Weights of a small sound classifier.
Model: 5.21M parameters, log mel input, norm batchnorm, activation relu, depths [3, 3, 3].
Data: trained on simulated modem signals in the audio band, 78125 training examples.
Rows from block 4, named by matrix and row number. Rows with one number belong to one channel. Each number is 128 + 32 x the weight over its row's rms, rounded and kept within 0 to 255. All counts start at 0. Numbers have three digits each. After the name is the row's rms in percent of the matrix's.
# convs0: first width-11 conv (model.blocks.4.convs.0.weight, 160x160x11), inputs 80-87, a 11 kernel for each
# convs1: second width-11 conv (model.blocks.4.convs.1.weight, 160x160x11, transposed), outputs 80-87, a 11 kernel for each
convs0.18 102:162171172176163147146147152148149099112123124129135133124126125122100073066054046061063069087115132124126128116110101113109110108111124108099103101101107111122127126124138135136139134128118109108115100109115121130132124115110111113095102112112106104095091089090088
convs0.19 097:148135152134080123139149114120133118121149140105070109136146133133170168139123097090096129123116107110132161143122002139171154124123138109082105110130179137105156144100131119130140045083151157138138124130141120120119126116126110097168141136119112101158140140152131
convs0.20 102:129131134148147133124128130134138181193202211203156135118119131148143135129119109111112121123106102115112120129135140141132134127125127138152142140152168160159151152176180174173164155144158178177180114127135138133128120122129129128179179180169162165164148144135110
convs0.21 098:042040035052068095097092095115121115126140141146147155164154130124182186192179170164153150150158153162149147130123131135129122115115126114103083065051052055057071083131135144156163164150122114114124059073082094095087080065047051062042048052090144176175178167165166
convs0.22 103:126131134131122115089087125155174161181174168137101117125143145119113115121138128095092096103102094136141135128100171190154113114107111104097080101173197144149137123102110114111085114154156149126111137143162194189149091075081089083128132147134119127097091108099090
convs0.23 111:130137149147137122124119120115111166167145122120129130133145155159096085080073077072075075082097102138144131127112117125130127136140099092090101118122104094102111117108107114130122112115117111107109143144131126119121124131130135147108122132126112104095086097103108
convs0.24 100:157171151117118137142195216223255152145118147168143146130111115134071098093086078088099111116138132078025036113103102098072075086073061059127145146154146130153159142157171193158135145158163164165161165144141170164149127090066067063100091093108113086072095119127101
convs0.25 102:098102117119111115125139150155149146150157150152150130123124133127118110088075074076082086097121117107100103112125106099096097090090146158155146151139132117097097099143144149144144139116082074081090123143144145136133128118114104091148141136134135134146155141128118
convs0.26 103:066067081107113099098101098103121165149140129127133128131125126136139134138148156166180187184188187073079089116118130127124119135155128121125132115088094102101101109132143149135127119120121123125133202192180145113079061041033039053157143138150144115097089095111132
convs0.27 100:128111094111140159155144142136138106150175146124125147161143116115158161169156154158157155140129114144142123118129135147140130119100135133119128133125129123134124126104098091098104117121141151158155145152154151148147154161155142133121095091104145162139118111114129
convs0.28 102:123103092100104121119144157168171162169184175164149144129104084081120119123130122122138145138162192085092136153153145154138143140119174173164145137147135122133130133075087108109126138144112108108107075088093107111126138136126122127146155164154148135116109117100078
convs0.29 101:120120113101082087111112116127134134115105105123119123147140119112143137142152148137131124122134136146164162175140090092115126120125118109116145143137142110110116132166167155148136103093092096093098138144137129132149177189186173167118114108106092111137138122120130
convs0.30 101:137146141134138144136130116113108120114112116120139133125114104101067048040041055075089102099095093110091080082070078081082082083086111110108111105105101109114124126124132130124120110094072055048056115113113118133143145144149145149089099126137140144140120111117105
convs0.31 103:169150129097097135154163147132135117153182149109108195255255206134170161153159167169130105090111135110111103111105132119100096087074128124112125123092085128150161156167164166170162138119104108118129107114112107113132149151140132130085074083089109131170190195184150
convs0.32 100:135137115095062105156144168183167128124129141140129108103100089090114140104097094072091102111110097068067082092085121074090101123132126137131112126139152158153119111090093106115121117125119108106087103106096092090090066071066069061128134134128141161128136151170176
convs0.33 097:091130120087081094123114091078098143160139150143165140103094113120166174182197194178165142139146146099106117108112139134147153149153127130145139136123118145170168155120119110108088103095109115115115105120117115136156174187184174170121130133133146147151139138135146
convs0.34 099:139140137133119125138099100124145150153145136128123144147127133138139114112149160148156150151162152168162151144142174173175154144157157139127127135130127131163170172081079080082084099106113101105114143138136144132150145128112107102124144148158153144119109122104095
convs0.35 102:103095113111108104113143156158145118104105115121124131125110098090084095112118126134131132120115123146145138141136138153144139140154173170155144142131127114117144164146161164160167161153154151148132087090100101106093089068037020000200189167151148144132126124110113
convs0.36 103:168161155157163154142119120127123181191199185177196199177167169146108105108108105113122130135138128145144132122116118123137150141122116109108111110127128148157150142069076086095095110112112102087070117121112108107105105104111127141144133139153148128127157163142133
convs0.37 105:116123133144135137146161149127118096087079098107121119106089074093156167179183185179162154142136134142135112092093118110100105117102121121114114127137132135146159148123127135142137128121115107100101084079078088101112108100099099107083079083092119139159166155140125
convs0.38 103:041032046070087092090093101110089169157157176185178156149139141144109097090073075069072091086106082160140111098102111113104094100107134132116091080074072079082079075116115123123116111100096091098106143159162158146130120107100110128091085097125140153157145146145154
convs0.39 104:064058065080096115140139140127093129115115111114128106103084080090096101089081086077092094075067112110110109128149167167169162140127141168185189177148125100068056067129116105100106100094082077075084141142147152160151140141137140142087087113112087070094071067084082
convs0.40 100:123106076047043078106120141141131131122124128129127112123116098101042047045052056059079098100100091142138145140126121115124134146148141142141133139128119099105120126132123129126113092065054053077095135130133137135125121115110108117128127126129139138136129133141135
convs0.41 106:147162148140144162145127119102095159159166149137138119115116105088091104096109123146163177180181180141142152138119108098099106103130138154160146117101105105085102116117119124129124100056041039045043157161150139128127137147157154147118108109103091110130144134130130
convs0.42 103:123130118099081084100109128144151098109139146139148147133126135141093095124152140148163160139140159167146151145110091100109123124116094119126099085076071075073080082159138149153121087078082082082087106123130103097109128139139114104143134139135125119122122111119126
convs0.43 095:081047032072098113132179171145163133118101112127119147154135122122111111121125127143140136102071063157150138130141124116124165144096120129127117110129148143125144174147125110115110115115108133137131161159139123119132146147144128130153144135138167204193158124149168
convs0.44 101:110122135138147172191188159124100174173172156143133132128131115117113104111132135134136118100075075112114122131134129132104114104094107143163164173150123103091100126100120129119108093095095111121134128138135141145147147156158164156132135141127102099102118124121117
convs0.45 103:112114124111107103113119112113129148188174140141164198216191152139131120134151147105085092117114107112126113093108124143150138118118129141156161146129093073094092089137156151136122121126145140128124123128128131141148146143145161167148164172162162151136133123113124
convs0.46 104:067049052074089104121126127124121191200209205187162144147154145138099085091115125133140163173181194141136145171171144101082074078070169165166156129105085078071080096108107118129133130118118106111113111108123131134141146140137136133190177159133118107085081076058037
convs0.47 102:145127100090092079076082105125152085087100111122111107083095110154098073086110114114116110119120115126117117116119134137128123121119116135169175161157140123107114126139117126147158175188182156146126134132140144170185193178178192198149134138151150147141140152154148
convs0.48 100:116149165136131139103116148157190134154135084135145163138094095068143159190180116088077073068055075100090094119164131144131150130099090059084114110106126137155160142102126119115090090126147154169155170158110084087106123136126111125129122150144128119105099113125110
convs0.49 092:074070078108132122143122110120149150151228249198155183158125123156144144112075095128139128126120106152150157163167185126140101113119158161144045151177129125121127138160121142126047103133166157139135130169190153122136119117122130128130114131149171158123153157157154
convs0.50 097:176173172158129122107074052057071131147140142128135133132137151120134141157145122107099119117105107128141142121106097104096089091093151152149148149138120110103111132125140146127145151158169160144136136122112111114118127134141142153207188170164152140124110098088084
convs0.51 101:105114123128134153167180160158158191205189195166123086091138099094090089062060076115129138113087079114125116125115104153150139119125135139153167148142137145145138121104116107103116095098142162137133177182176170147133121107098092092152139129133157149143134127120120
convs0.52 101:121112104120103081080121133143164205201162147132129172183176163140094106132134152145131137153154168133136138150156149133104097076103137125101096114160154131117117143105101084081095098114123134115092100107100088080096114111095085083070076096118128120134144145156163
convs0.53 095:083072074077078073081111157199215186155143156161173159137131131131141145143136132120112109101095107161146103095104103116102075062119159145143150146136142162138119124169176167162147126106086071096125131135119121124136152160172163145159155154172174142133110070084110
convs0.54 100:117108117142149141092100127158165128143158133103080105105096099102109113130156171161148146147158170163180168173145157195173144138118163165137117105140161137134128111139139124124141163153150138149126149148141131130121120106082063061129113114116132148154144140147183
convs0.55 098:082110114116125143141153153128114115115098091114117118116114113122135135133131135124153165157162158159151141142142146163154163164154137126131139138152131125127119124156144133129118111121115111116118155151159158150141128118115109109120130147145149132111126145145138
convs0.56 095:139140138111111157199171094076084153123153176167185236196158125114132123119101100081036053138151138145127140146147181125122167135111138120136164178171050143137141149099082109120115153135098170157144125129126098097131136145173162158125128136144163170107090128109061
convs0.57 099:127141148152169179126119097099135132128126143164155157151170166149136148142134130157172163146122115108103104140125061154098100074102130120121132113131163160117112130107133145155161152138129154130141000043056061071115115125151156139139144149157148113145144123107151
convs0.58 096:135133116109122115118121136132144145146148169166126121114126147155148174177177156106094088108114124152127118130120149156141129133147162153168140116130156153158156150118107119159156132120113117118130147133123117116111090091099118122104128155158148106072069091105090
convs0.59 097:089076072122160157135136143141132150153208205190119124173187171133042050066106115121094091096080089154114114088093082087094112128138205199188141093090138132138131142159159182166136107105107117113106135141143148148164168170160155145204179159157144158136116123149158
convs0.60 098:079115159177165162151131108091081193211212183175157150123136148140161165173177158136117108112109118162147141133119097116135153165155147144120096107109107115141168169091092105116131132123110103105110155175179177166126093100105094085153148147149141126126118108092080
convs0.61 098:138130132140091051063094119150165131135140155154171177167134097093095104115135133156154159152140139104103117101108164134122098101082143100084116202196137104108125143092083089080091155181165109077067140149153148116126146160153161153087068095140154147112092100104117
convs0.62 097:139144130134158162142135145160155182207204175164163158162165142124186170155150151133113096087082102057036030052082109086090105091085029051079090109113126144144121120134134124115133140132123103077057165172156130099076061071083093106158155144146146140127117102114127
convs0.63 103:107113121113080139113104134139118153140130122139118068092114131104151139130127101084093138140114124148150188149142053142180151162146107111113161131081079097118132109129152152146205137112105093095115136126117126124129149164150138115124125156133109081114117116098099
convs0.64 110:140110110133128128152175150119097146114133185190193187172145139141094086096103096104124150159168175162156150149163158134099080077093139146117113125133118101136131128117114113121142148127103089098108139147153153142138135135144147154052068071084128164172183195200196
convs0.65 097:087109100077091131147159165167168139147131120138143133121110117127145143141140144135120123130127119153158151129114084084094103125154094104128157175165130124123129134173160146130126125109101099089090179165143132141160170168154149140129133118099115123114112106102104
convs0.66 097:156145150146134111096106121145165114102126149160146126114134159181215209189135087065080088091072088142143130127143158128110110109096148136151173187178176206213207192097101109127152153123100103114112193177168143127123130137158164164152151154142136134136158158145133
convs0.67 099:124133113084067091105114148166162130120124103122130130147153155153088114139176178150136124112114137179176178185141098100106112101102129123153178173171162132122135140157165147173183142100096101102095097105087079080098132166179191196126132144133112128128114127143148
convs0.68 102:123121137143142131119133148152140166199202171190200176146108105161076096113112116105111126154158160112121111112090121133124108077089159140145147114137124111112132147084091077057045084066056045066112132119116127157147134137146161177126155159162152145106083066042016
convs0.69 099:120116110078078111088094108125130137143160159146120109138166169168148159163165153123096121156149153062059078099189100091086091097092127126089061089139169160128126116090122126143172126097115113101068161155159172147075081109151151139132133166177172110130140139124127
convs0.70 093:144138134164179156158177170157158151132142153105119128136086088084143147159173176164156142128105068125139129085102149146115123111109156181181172184175120137170169146132144153150146151161142125135157136136099095097116120121117096087153163157158177190172175180166149
convs0.71 101:083084089090098112134135123124128144153152140140161161150140144142100092110117139152162151154156147116101094095115144136127138138126167161149159174155118112133142137124121103087103129116116106113118066061062085112124120118136140137093083081097116136150160138112091
convs0.72 107:131121100098100112112125136141140181188185185183174177187200197170147137134133127125128133139140142149147144137132121103107123119120162154154163169166159165158151167186187188181173169169176179156140116122122122120121124129134138140187169167167170159152155150140156
convs0.73 093:144132127126123136126135151154146166165157138124127118112086078085099086093115126146153146129117111091095093089079079089080066072087151144130111100108108110114115112211205202185171172169174176180186091092103105109122135142146147158143149140142137138130123110103087
convs0.74 100:123099073049081087079121121112104176142127126130137138126124119122101127145143145155150135136132142096102119149173156179167148145153085070080101105136152154145149136085073069085095106104098097086089081078069071093103137137131119127087088097104116126171179175165173
convs0.75 100:040041042058080091098111136143123140147131121105115106113125127104099107105111117128139149153146148131111085084095107107116113117136118091097105101112109113089071085125117105098096093086072046046031086081073076081083091102106121119119120130127128118110095102136163
convs0.76 099:170143153174146092071083096097103122120119114110093079080110125120118113105108111125137120113126155143132114116136134117102111114116173177176139096079096132139147140089087107145167149117086087099084092095098094100106117127134134128149136129117102088095115126135131
convs0.77 100:124133108103112124125095093115132134143138141150133111107107076067162161155148126121137127129138147146120125136150160136135139121094095105115111098114141148143140147086067080100099098109122128121116148134136151160168171169164167160178144125121132133127119123115101
convs0.78 095:151138141132130141162174159132134170167160147159145159140140150120131131129123123121111111105089092088091097094097109104099104082073141144139138126103096129163169173100119132132150159166175186180185108111115120121139138126133145147133119117105086075088110126126120
convs0.79 102:093129152164154099073078097140203173166170179166152145116091133158156146134127116108115131132123126118115121118113168159160160148133131133118103132147134158182158156142130132142142142147145114134123154154175179160132093080085091090132128092091115149140135142133132
convs0.80 101:119106108113122131138146137135119118124138141136136128141131120114140119108113127132126133143165157161163168175180164139125136141142105114120137135122114116115106095107113120123136135136130128131142084090097119129126124127134148149094089075088096105116103097082064
convs0.81 103:147123096077079118132118129139142143166160156170180171179171163150172156128103094100118118124128126125089091167191186163155145135132137121092080114137132118130118088182151145143125107085090104124144154159178190166138120119129127123099067063087158208201184170153135
convs0.82 105:084062024051090104121146140119093109124125109107131148143139134135113104108105122133146155162160157151146147149159158143122105100117127131127120117110115113105122144141147148150152160144132110109132113121117107109107114108102097090040021008038096150177171167159156
convs0.83 104:182182169157135133146156137115102157150148156151145144141135141149168163164170173169158150149147144143132120111105096098108121127124094093094106101093078091095095090107100091096104104108108110112101134136134134136141143143150140126175151131130129124127141145148151
convs0.84 099:089091121145129114086105113110115082100108117120110096108118130118128130154169176188180170167173181111121135143156138155136127121127166170174160146142186177159164170152150155149136145158160166171166079072095104097101101103091059049106104114128132124133129135141161
convs0.85 098:118119130134135150148159168153150134141144141128125134142136116120057041028026025038046057059057061156162168153137143160159161152143106098109106091094099101118132114163156153147125121119104101097116132139154161170183187181176175174099109114116114116127126136115091
convs0.86 099:081106122146161136113095082069082202204148168173206175161156156155115119136126130124105107114114118130173157102058078114113121118122180164170149150169175137134159162126120100085058092107108109120129154131119123127140131124127137153108132156127102092115125129134141
convs0.87 098:112121126091059112227130160182158118093134156119115103146173172178109143166156178115070108108092067104109089089042174060093078121129129132156095107057130076150122117119136154155115116107169095103108152121129159143163094122110169140116120093070081229120099138167140
convs0.88 088:140126138155154176169176198207192124136143125115132132117106107094168172162178159157143138134140148082082097115148158146111115114135096093086101122123130118129142159125115129142157149137129140155153118121107105107121138142128105109112079070104140154151139113114132
convs0.89 097:034026030037072075095148197192186114122139136153169168159134094090076091108122140140144141144139134244217191172170147119092096102093152147131127137121107131119088077214198177161131089065053065093116096109107111133140134114099122118097095104136138130121122130128117
convs0.90 098:111122109108110099119139132143160117130149164124079091112104095083146140138159172156118112117116119107118143139134125108126140100083130105080068098171196210142137145121142156127126116095130181154125144151159172171155133089068065074157129107126154163152134121122128
convs0.91 098:076088088084113133133157160154154186182173145130154169160153147121108126130107089090106105108127127127142170146117129126110115125136100057078115164165152142126118120155152164151110114121109104100092124105111092091115132147124121121128137128092081086106113112113131
convs1.18 105:135143143141133132129125097090102128135129128125128121113107106108127129135137140131125127126144153116107101095089085078089096116126120125127131134139145159158168157131126115112106102096093078083085100100102105107103105106106114128159158158147140141137147155167167
convs1.19 088:152153091118174168119146100099144169172142073055116166186174114096121124174186166139133133084107111170130110098072124100055110123119089054078107121116142129146183185099087091108076112133136110133148136132105103094140126136102107102164200165139106076123114132147163
convs1.20 105:110126138144145153150134133142138100109131145141131127132129114112110109121131141151149147143147143089105099101104108108122128127132122139146153151158149150144133120126118121107099093098097099091082107127150153157157152152143129112165137110096080064059054056052033
convs1.21 114:115126129128125116125150155157152098113122127130124126126126126125141122121126132126120129121124109131144153167174171149134105087116128150167174177182180172150135119176177172159159160143146122100075129125115096072034007000000020056134129129129133141142136132134133
convs1.22 091:128137179143084093154161134097106149154169160115063071133167157146139179198199157102076099089092099091112136164150134131117094108139084085088116087027071091119113109129113120105114131143136131125121080074046024051065113132131134122148173171169153137127121095082084
convs1.23 090:095100116123119110129152167148116145124108106118120120106092097109074089092089082071091115140169193122119064047072115104089069060061168192180133134113101098105124129164157154169151134137140155182195170170164164166184189194190185186122119107112116126139145144126118
convs1.24 100:148106097110139139153157135113112113129144128118138130113116114102170177177173174161166168135115106091103098123151174178183140100112109127151109137151141145161138176134129137147147169171186188165148073088104117128139151141139141149222230207184159152157146115081105
convs1.25 106:086097103125157176170154121127134114117127139146131133132122138131120121118109106107118134138128123119149147146157158167157132114108141161176182175175172167161152139051090112106121123126122106089096114095112082077045043046052037046172132124116113119149127124127121
convs1.26 100:082080093103117108103112122124120152147147134126123126132137162165170163150142130115099105098102102128129099092108099117158158129094133135134144166167161147136129129118128146152148139137152148130111103094097091097090100111118116117160129115107102110113118095112119
convs1.27 102:146137135152144135144154155139107090093104120118117117127136129119067071066081100100103114118106103074084100107102114126156164146116100092083069061083105122132148122142144147156165171173178174164150115112116111110108108112118114122105125133135143154137100052064091
convs1.28 113:157113111117130114119152171167125098103115131142139130124103073080103097110094102110110132129131120124136125137144152158162144126104210216209211199183155136111109100163157157134111114110105090090076134142134122093089076072078098125088067061084084101102097097089076
convs1.29 092:102095091149176146083096121119121128127129145188202162100051085114073074102103104144182184155134132093111121090100110107122136115078176148126125127135140118079076068115138139131119117132131132174172151173184197195172145131103099091112117113103138165171160134099097
convs1.30 102:128128144131102100102107105097074119135134137129124122121128128131131116123121124114112114098099099130132116096099107109106092078079074083099094127134128131136142143172153144138143131126138137140129159145142135134136129124119125140163154142135129146155163165168170
convs1.31 112:140139136144136117109126130126124118166179168142100095124131123137147120134132133139114089095092103099108126147151153142130118135138118123142173185169148127134119078145140117146156164157136111122131096084105106118087080073103127148156175189183191190154122061067117
convs1.32 095:151134144118088123179177160149141168176172154148129113104099089112133152163169175129149141149124118137147146160185192152163132136135131165174140127120097082091096048138132161152152181191206203195178107103092107102100104137146153159098108117129125124123091067056053
convs1.33 092:196162176189204190145123132166183099111128149185194170161150157150109111140155146147138140136127119215231183132114094107148183183179075098091086106103117136143075085156163155152136152162140122114113094100105085093082068060072085107136147154161157113110128121134131
convs1.34 091:160144150148119101174207197164159096088075100094086105152171180173139152166145125106124152174165149093136146151137149130130126124153137127074080050098090104132145150131114116110133143141152144130142111111105124118114132135145149174157138145126120152141126092085109
convs1.35 100:135091141203194141132118109102101117100113129134133150152139134136117104105116127109095088092091070126126129122112117116119112112109099094077057054076086093110121136125120118124140143133122116114104100134160200190181156167149170155109140151127091078057042036061094
convs1.36 095:156144151167153116128134132127136153149154169175172161162179180181160148141145154173177175176166160129116107111110098085086066051076120113094082074071064063057068103118131158155149158153149141126118133128118103091094099107112110098189177192180164145133131161170185
convs1.37 107:128126126143150128119112109113103113127141146148145127112102102107157160164173170170174167147135124112116117122102101090098096101111079059072071077080088098117156167143147147143145132118118110114102150127104088072075094104108116127121122141152147141138131140137126
convs1.38 113:090114137137119114123133121109106147146143140136127129135131133132124123121121127121112112113127140097106113119122126116113096081091137145146151149159160169166162151161165171169164156143136121114112092091089091080074062046026024050155156151144139136129113110118134
convs1.39 111:145143126113099101115129123133129132141141138139147144150139136129118123128119107116115119123134138085086093114111118107111092092119129141153148137139137147135119122122135133143137128126129118115109090090074078077073074073075079096161175170169171158152148130120121
convs1.40 101:123141142139129120115132134150134083092098111117115112118103106110127139147149133118118127131153161117129130147165175168156144121138161177177161163156164158155155141183174157147135125120116107099111084094092099094084084075069058054138142141139132125113110108122124
convs1.41 099:126129147144143147159149105086090112113121125142153148141132137137072084110133136139122105085069055079099086071076104106120115123116117128131114139143150136101103111125157168192179168159156145153133126117126135145140144139134133144131106114140143155164157150141151
convs1.42 097:134175170151167162137153149162152103110119120146155143127072054080116098112146133124140172163131120196193208184151150141168184156137165222222183194177161154153129109181180168167172171149150141160169132137122125128128125109112121124067060075060067118144125121116111
convs1.43 095:148105136169144120139124113137126157111060076132165159142116108108134125161147125119127113112103105069103068044019040058104113102090069049049076082083111097066062065137153150125128134076050090125108141134150147168132115096092093088104103078085113145163174152146141
convs1.44 089:109130144113109125125128126122107134151147141116098093097117139137140111127149168174166164155154148136174170162154138135135119125134093083088093113112122129137152149130120145171175154133134109077061158153166159170161158150156163170152161155160154131101082081067047
convs1.45 106:102127168163138124151180162131132079093134141141100076079105115093126134162171155150170164142128125041073100156193185159133111119120038073103118128130151160145137112148172181174169143121114101107113094112120110104114124145138128133155142138139157174182154139122102
convs1.46 117:118108114115119115119132132123103143148148137133132128141136124115101097100099093095099105106100095135137126108096102109128112090068181175169166173165164163154144130107112123132136137132129103086087111104096101099096086072066071098145146153157150142126116095080083
convs1.47 099:164176149114090098105112131141129136143147137120123135149148145116167146139139158176166163160169190093109127147141132103074079093113150132132153153153156135124120113093108139153141118100105084084093106093073081095081065070072083101164188186189175159132105095115138
convs1.48 103:140104099119123130123109056065124118089051077095103051076098117155148182213193173163175151143140121118144143121130115134140146135162113159114101117098108109121141131055071072078118148154139117127128141138117134140093111118112117122169150129107088135160179168148106
convs1.49 100:112133087086126135000000139137133138105099108127103071067103153140144108092142151118099122127112115100148109125113125111199194199140129118100091095107067112128099139149114100167135171150120076143135163142141132085154138156159170121095125150091116110123137122090106
convs1.50 091:124131109118132114108108106129159158159152152122086094124159182177087093108118136145172197191178148137124121105100106087075062058071088092100119124113087063083106106096088091117120103126154154112096151137149142115109124138129121127150181174138124130104105102109115
convs1.51 094:119103066058088116134151130098096101103102085069117154182190194176199189167124107100080071061069114096132137098082101104097112103095111135160159157125129112127131110172136127137129134114109117135161110104099090088126147169160159156088114113118133162157152144177191
convs1.52 092:121128166174124077097115118122118133136138134133107094115146173160152167213188189179160138128122120109103099075054081119135134149151150134122134139100063086115108113192172166147132155170178167169163155168158151141151145132143153145128143133124109096095087116161176
convs1.53 106:124123109111132170206199159145144108114109092105117121129112122124127157165155145135140143146156151130139152158141134123131119115113126132151124115100085110117115129159173158148135107094081083098100101068069069070129135140139143144104073091100136150141154140126099
convs1.54 100:116106119160167150152136116119138106103108132129116115113134130114139120130136148139142126112122115080117105104067094117116147160151113118114095085127128167190212186063098108141172190179172149147149146141144134138132150163171168166167164141149166192179148120134170
convs1.55 098:095095132154151166186177149116101154144151149134114099118133141157085112138162169154145147152150145121131129120098103116105093103114126123127073088081080097102093096164137132132143133126145159149141119101101094098107144161152151149148161140135121113115113094112105
convs1.56 105:131116102000036138163157124130136103133118123061039141138132085121151144141158175179162149100072087151145125107109167144090077132131137166146145129155119104159104111148141162205193184137108100085105131123168152153144148120100120149077123093121114129098117138151132
convs1.57 104:124115119158170138121114101111117162144122118133144133126134111100114143173166176170137139124138128110137136138139158156125113122138086102097157160136100105095126129156145159149166190188190175168142233219188150130103102112106083091140111117108110135157116077075069
convs1.58 093:096116137132105117156136126128160132133134122121131145162138117136111141154167142127130139130156154142123108139126122105103088088128153134135117088077071061039081091095065065101119119131139139123104163151144131127136149162161147151124119104108119101065050079101103
convs1.59 097:091119152149122109126139102121129124113135123110115126142118098078144144145169139133110099095100080125154128081086108127134130091091146146159159125122124141169099095078103119130165165162164170143104139185134141141110112112078078070083070069069096160150143115112093
convs1.60 102:090104145151115065061102114086086053047050084116129155163185172148155153134130138127119136126109124110123119114089053048050076063028135155146135124156173161159145136073062060081081107117120128121133083084108113113104131144126113111093100093087109119082082089088099
convs1.61 091:138178170100063100170140152148111153164170157144135138148159166130090092082113160174157167158173140080096123129141138062081093131089147159125108143169117073049095108158173162152148130088109123125112106104115127099109090063062071076083142170155160164131158170153136
convs1.62 092:155152125107108096123134128130143092107113123127123120142165191192156190199176148132097077070072075104109150164157177204182130149173119102085092088087077100106123131108123141135137146164188163157153122103080069069055078101132149157108121159197193190168134124121109
convs1.63 094:131114063103239215100096132135110123138133113154198184119053041106085077105120115114142169167174182117148144094037095113096149126105156170170128165166174143118137124096044089114107099107135108110142118111115144125145181175155167148063156116141106070075150133132104
convs1.64 106:148121151143119131130153139136145108143161159156117087097111142136140143150144146138127130130134124204202179181190195190173145129129051081089105135140140146157150144151160186191168151146140130125115080110141130148175191185169162150157168139133139156160134110115079
convs1.65 092:116110111117140148133149143129117080073075075090126170184164140135153151158163177169160149129090067095125105087092097124132144160157119113115115147173178178160121118050081093139130138151164165166183090105118135143155139110078084096137143147168169147151172170179142
convs1.66 100:120137107092083107137161151164160098112116113118112112115130133145152163174162140128120117138159163062054086120120103072053074118113134165161138142115126116099097099130135148122127152130118106101111123112116128157170152148132119121138150149147159155147115096091084
convs1.67 092:107124086141215176101098101091108166178178166174186158100038033052041041059086114148194202180171143100116149120096124123134143142106169166155140132128111105083080082114124140139119096108123101121140149146156165141124100101098108094118110119115116137166155147110091
convs1.68 098:059105127133107087108133129100113110122157142130149161183191170168155162163139117113130128125155123154128141184191207157166148144156143173180187182186137140109118139074098113136160172149132098144180126138141144163153129128105081061094057124172165157167189202166148
convs1.69 089:119104124174134073100162103102157095090113144150146137130152143131097130184193163125097064049081109103169124074137177173164151140175176187200177161105096050070086047086102088112109147171164178172172136148157161110077094106131154135144112102127130109143083053085100
convs1.70 095:144119121169197158110111132116119150133140152157142132106122152164183158142141147168173165157155151057068076103125112090123133145122074097059046053095094101121133148126120113118100143123133141155142201161158149162132128126120105117145159170146124133158163153145132
convs1.71 104:168161136109109132146160131128136135130129122112103100106094098104143142134116124128132145138139133139129143164173173155151102100109087107111109118134149148132112093132146145148144144133125116123126102078081085081065071087101131135133139138142139143140121107103112
convs1.72 104:115127147159157134127138142141134121121130135135132134135130123108146147158156150145133141147156158102120112103097110118131133140142147125122122132126127127122128128119115127126112115120128128119109127128119108101100099100106114120124117116114117121111116112108108
convs1.73 094:157156154135123124100081073096110140130131136151158159149148141139117110108105106099103110121138147146134135129108091086085077072064095111114114146145156170171163157123122124140142144141137125111103130122113098091091100120131139142156137128121119124132149159170170
convs1.74 106:121076081127144147120131117126154152112108126133128128124102092074143176200202179168164157142118099140170167170181155124106111128147129129136122146117106095083084097163163160150156164172168136123131116117115103085067049057059098108144143123107095098090107126144129
convs1.75 100:072068078115133152159155140134140057071095117122116106102106138153137150167174166152159161165183191160177171160159150149164174165169207190198175167162147142123117148214192176178156138132124127134132073059069078089101123131138141147115129139134155170173174155154137
convs1.76 095:108113128145134126126134147158143149152167179186163125104121151177104126138143145149155184211210196159143137152139125123127119125127178173125080064045028078084076066152134148164154134123108120130146170184177177156144111092087112128100093102081096066059060116112108
convs1.77 101:143154151111098129163158127092099095104135127124123132154161156158133148136138144146128104093100092107108121129118104053067070099131089107152134116106069093126112099062065081101109095082105114098091086073069081080094077093073084114145149141129127122127132122136156
convs1.78 094:144136138155170146134121129141137168169135125132139146160156146145184173175142126116119116108102100091106108073077109092087112120158091069049070068053071089116107081130136138119084076074093114125137150136121123137151140127118113118162163172164151152148161174160148
convs1.79 104:102114165165147127071071067085118119097059106143135148148138134147122105093111118106113138139150155101124127171186195178140076081089158125123136115137163165170149111130113126145134151141146133124117134137116079063068084132129125103144126112124153152133119107105121
convs1.80 115:119117116116119105105118117120121150150145143138136134130111111118120122122121123122121130130139147126134134138135140136130111125136129125123125129129127125106110115135140144145148148149152142145137086084081075069070066072083102123163167164160149140129110113127135
convs1.81 105:101099102125139134148168147135115095121135142141131129133134154166172153157155140126113125154164147085111104131167197184164145131128084119124130174183185173168157139123093090135134149128108097090096031089107099067091082106102126126155150163158156164147090042055088
convs1.82 104:142109124130107094116148140138132140154143126115113115125113113124112125159167133120114122131129122095121133154166191170144122128152081091104097129133138129125119112195173165162143141134135130124103079068098096107112113119127149161182172160153140158153149149156147
convs1.83 090:142139129132136133109100090108132142150145141151149139132111108116132142149162139133117107092099095138143136120118129120124125126131168165148120142128112090104128137124125122122112103106132155157164136128132125129126125127133144147128126130133145150143137146148146
convs1.84 104:167158172169174167125101095092100109116114114124123134124122124131117108114122107099094097095100101120147139125142157168165148142140048091103087140141156162158168168097108110129127133139147139142131109094096085093092087093102109117151150135137146167161143133144154
convs1.85 098:143131114075068100109123156171141138140139132119104112111119110105107102102115109098110137149152160131138129114114125121129116111108103134153150177162162167151132153175166166179179165142132125121120132130124111108107118125133142146155171179189180181182188189177163
convs1.86 106:117131128139125121134123137139111137158123120115125143151129112098150150154148144154136131101098114127143135113094119112133089090122124143132088099105114113094093121181213198145103104144161172164159117127103106105128103093128156156167142125116111123133165174173115
convs1.87 102:111088151122120111165132139132119075072097094108098123171126122114138154139205179155136113116162154100106160094100180138161129151173140123119165103117092129130139082163126152165145115146144120090135125110127126147184172147160137144202145204150144195157139137132106
convs1.88 081:101111135123124125127124094096117145128137151165157164156144114109094078081091122145126118114113073115121129127106147147162157129116113127112094109096106091084090091153192174160151152147107105084105093079062084079090105104102090140119121060098088130101139101132135
convs1.89 106:067040047063115181186168159153146132146141124122128135144103081086161164157147150139142151145145128093105135118108129139180160150150146150141115138142145153145144155175255255235190141119115104111103092098113114096102092095073074083119097129154160165173178138116104
convs1.90 088:149142139132107114158161129118116148127098079100137162166144117131131164175152131113111094094134145098139121116093113124113113134175079079132132130091103095127150129157144136126129165165163180184139094100074070112122114126139125147173167147139138143154134109098132
convs1.91 092:105100109129163178121114164139104147113108103114109118131138139116130152161168180162164161152125118131156131128142135155161139130141148143148121168181143117114086106137133134153134128108098108109110117132149143141130119112107118132130156144138123108107137154153121